From a checkpoint of a small self-supervised image encoder.
Data: trained on seven-segment displays showing three digits, 195000 training examples, 10.6 epochs.
Rows from block 8 of a small self-supervised image encoder, named by matrix and row number. Each number is 128 + 24 x the weight over its row's rms, rounded and kept within 0 to 255. All counts start at 0. Numbers have three digits each.
Before each channel's rows are labels from the 100 images, of 14976, where the channel reaches its highest value: "lies over" is the class under the peak. Only what is clearly more common there than usual is listed. The data: seven-segment displays showing three digits. In brackets: how many of the 100, against the usual share in percent.
# conv: 3x3 conv (model.blocks.8.conv.weight, 128x128x3x3, each kernel summed), inputs 0-127

lies over: screen (98 vs 35.6)
conv.57:143154111119162118123111123122099129094132123139080133101137130149086091124144138104091093160158141147122163111097136170141114149126138100167097142144159121146106152158131121118090129077138134119112139099093142128126151132150125146129138116125113198169090140091079125154098123076105135115115067132127086145148146128149180133137125151098095140132146121124151118110083094117124124125152

lies over: surround (100 vs 61.9)
conv.38:128101151140129149107167125133156128107140103177152112127177158131125150112140119154120118141118098119082122128155148169129158137102102129162136105120145101123167088151129131146137108124102084154107113085130105087131140126122105136129105144142128136134112122083119187132145122118142153127069128115160114145073145145165141124127107134137133133144092101134121124069140039099118100120122

lies over: screen (88 vs 35.6)
conv.67:108098119111148162131102117132085144160134124088077151120160105118132129123158151107114127148119132165110089161165109143107116138140132080130120134134088133100116143124127099154110154063105157109137121120133100142087167113142099083127168095135124170154105129112131113103113152122145137102117152113151081108138143102136112123113119116124097133064151070146134108172123116146128085137144

lies over: surround (100 vs 61.9)
conv.55:119108140159152110074117167112106106122132094108139131173100119100090159154156131131148100151148124109101130111158144145133145116114155139113136113133150103130155116114140129107141125116117111119116116100160178095080100161088125146103095102159128127103122092139131173102128147132162133117119145063113070128068088145164123104120069139141121132118111123102108160125131092132117140115135

lies over: screen (85 vs 35.6)
conv.37:138133113147143107163106096138124142129153124124105084126110097114154103091135126088127143121059122135134125122116114103126116111171105148128130121000118127121122078115141140143124079126113147129145152125119120145125132165135122125136114104128168137127126110135094109111143116104069144142159120125137119149133117114113135137122130128103142132114153118119138133128157125123133112148134

lies over: screen (62 vs 35.6)
conv.121:100128129094119157108118096153133082126123118125088099149155148133116107152136121142121125122130137142137036110161123082123125151116078097130101117117102109147127141119136119152126121111087145132118144142119108135137110132136112026119156077134130136125123132132149121132114118122140119143102141122090090048143135131142112141145127118148125171111150124098124094135124121108151140070120

lies over: screen (73 vs 35.6)
conv.81:121188094137155128111119138145129115160139115109132126171142125134114101133089123140125071168133184136145149109110096113149095158131148128111140138131153147146102124170124167123120116098118148149120147145136117120155149147111164140125185142134133167134076122124122161145086127093148123133130104169126112153146146137092175184167147163153136110141159109139141156104123118082136143113173

lies over: surround (100 vs 61.9)
conv.27:123117128151132141125157172110137140130121112134111130187108159115113162097135110189143157136148128110076145161131155089149131106104127103126151102137138126098158158128153161129142146134114107126128126111140176102098128115167084084119120134104118087115130073079099168105134126132131144127127136107122078096081127161147121128101080132123135105153103084132162164143144126135131123101144

lies over: screen (95 vs 35.6)
conv.96:104107104120132107121136123112097154129096119134102089120121145109103138103133116143099108102002117131161124148125095120119125101148086115132110113101108128149103117136055133111134142115134134115103151145133117116117101057132123131128132126139088130133138119173096124135145124117106117105150111135140130126125144098110124143129136079122123125131144123123044129115112120131094118126083

lies over: surround (100 vs 61.9)
conv.36:120111114147131098047135149119109100134133090116159148158105135101117171130157136150116071120105109118098128132138146166136150100114146154125122104121149130110160128123122114106119123127135092115104097088160151091096093130103115129117080128133097124131100126125133161117140151096161111107123131088137067127083087150167138109124088132149109131141089121112080129113097086122102113128146

lies over: screen (87 vs 35.6)
conv.64:135124100124122145179104106136131149106124129117141134116118135118133113118155135135155124129147129136163115156126097137123096144117138143073073110129101094080159131116113121156133105111119155132143206128113109136078133119141108104099116117102142154150117078139094143091110091133112148146161120087118129150102102095126107136094107107110191165059141108105115140150152139164113112136113

lies over: screen (97 vs 35.6)
conv.73:124150096162123155138092116101088118106097174098100117154115138100102110121142134137098100140130143099150142145114111141119115125142096137177091097130167104136091114117123122123149126104113122152112118148093125133148128139146169130112087056154124158189077116133130104132126116141151114157098135059113106105118149130105117143125146102071133155157121139090133126095128130115113103095120

lies over: screen (93 vs 35.6)
conv.65:136120128105090143128108122151096121146116117098066118132126138134157148123138139129169132116136142102148126098121132114125131119135119157147145141130115140170129056137146128132160100114107156158126149169105151122143121103122161166153114092151112120093095137138074123161124135134111148127102155121083110056133135109139120069111126120124124132179138147090134097121163105149159186166110

lies over: surround (100 vs 61.9)
conv.78:137187163112160151132113107136098128080136141128132124102123119099147101121155118079099130144124117175132120135121141135143119106140105144170139083117118129112163091113127125120155126128101115168132129131140082129083119152109111137102094042156110185105127104120099110115153139151162134125112135115135110137065120154159176115096098129111107130098119104132148135123153092140120109110132

lies over: surround (100 vs 61.9)
conv.115:149096113140132100119145129094138093102156124143168117139141110124093150125180117167109143134144119110104131115126158175115107101092135075140124089120122104090166116105116114129123107140084142144119081114112129106103117138166135134149127143109121127105110106144134125109126102134175134152078135115129073159072123129166099107087078102088094127130112131127128132093128078129108124136163

lies over: surround (99 vs 61.9)
conv.80:142128073135141093143123106121138111111152118154152119132112113125086116124152132079113144133126114160121130087128122150102155134138113131143118068130129141111119121138139105153078081152093104135131160136118089136100127137148128105134137088130105136163130079136110135131168125098153100117175088134110058160119159129140170143133117144138136167048145134100095150133130091117136125146138

lies over: surround (96 vs 61.9)
conv.50:101156153155144118146125117120135064086128110117143135146141134113120122128144112138102125139131115156093095118145149127131134156104088061158121132139104103104116110118114172129146118126060129123144179172122114109134110134119102148118138094119139193103173131122157101087128126104096139123085199170120139134116167107116125130111105111115112138090123128128133105127148082151118113109131

lies over: screen (78 vs 35.6)
conv.111:106116143106114149129093112122102127127120082127100032116150129139125134072148138166160150115129107150138064151090087129117072093145103124115129139126121131102118104092121120160144152077111134126157144133096124157103138135091136109145116126138135130145116148142076126117093122173068142130133146100131127116130104116148111120137111071119124122116128116133129139184120133142133138124136

lies over: screen (97 vs 35.6)
conv.28:064118121147138132112125104085119127118156104118101099133130172089120136124110100127116129140109149129123138133104126130176145112192102138115133125000111166144121135107108180113093137133141135122134144122100110151112180151127139118152136123130108138147118148129117104110148148122079140126132139152125098118135135090105134135155122096126112130126162103121113089139127112109094121132137

lies over: screen (87 vs 35.6)
conv.53:107131100135131102125100132108125134122092128130093090131111148114134130111134141122132127131011133146125130119127091156179126111147125137141112135149119172143120129126073134124139132116118145105128161118124127136110165127126133138106119088138077148153121129161115117136126130110091136110129129130131113125129120171129150134137114080119131134116158125125000121153157122134114135146141

lies over: screen (89 vs 35.6)
conv.34:115125103100102150133125113126112125109131140206124117117125158141057134124125138115122143117116094141138097150060104106127114118134128139084130175122132112099160165129140131196164102139116162129137114103125132107103128131118132140138159144187137134113121131131078094145134121128133061149128139138107127112138068111125113139165093135146134120094133149162133143129112126163150143167118

lies over: screen (79 vs 35.6)
conv.63:115182137137140098122117115114086129148098109097121140167102123180129120115143130130113116135123152148098080137087143128099118124145130144077091136125088133125146154101136148142129156141129153122144113116139106136126134110136122092112133130085080150155100097121091101097130132126176144118097129121153098096145121139123160078111133090107115107104147087168133150156141104137131151163207

lies over: surround (100 vs 61.9)
conv.110:105131043106120140111149147125158101140105121136142121116097131111115114137141134154130105109126127124114116126129101134145119146121093087139123080137115125121141164132102099100143098141103109138075122124133141103079134183181105093117128131141112127172093086132126132099113133088169100129065127136099095134085135124142125162130096117111141156116109148121118146107073096107161146149121

lies over: screen (80 vs 35.6)
conv.114:108133090129153142113116093151076122139129113131123148089149104103147083061142139068102130092141124154162087127099118149099098133111121116135137127139127131130124135167133158128104094086138139146134116100106116117133108120159155143146122078150153125063108147140094170106106080151073138134159121092143124147139111134132114119146138162139092123136112138121147126097123130130115105088093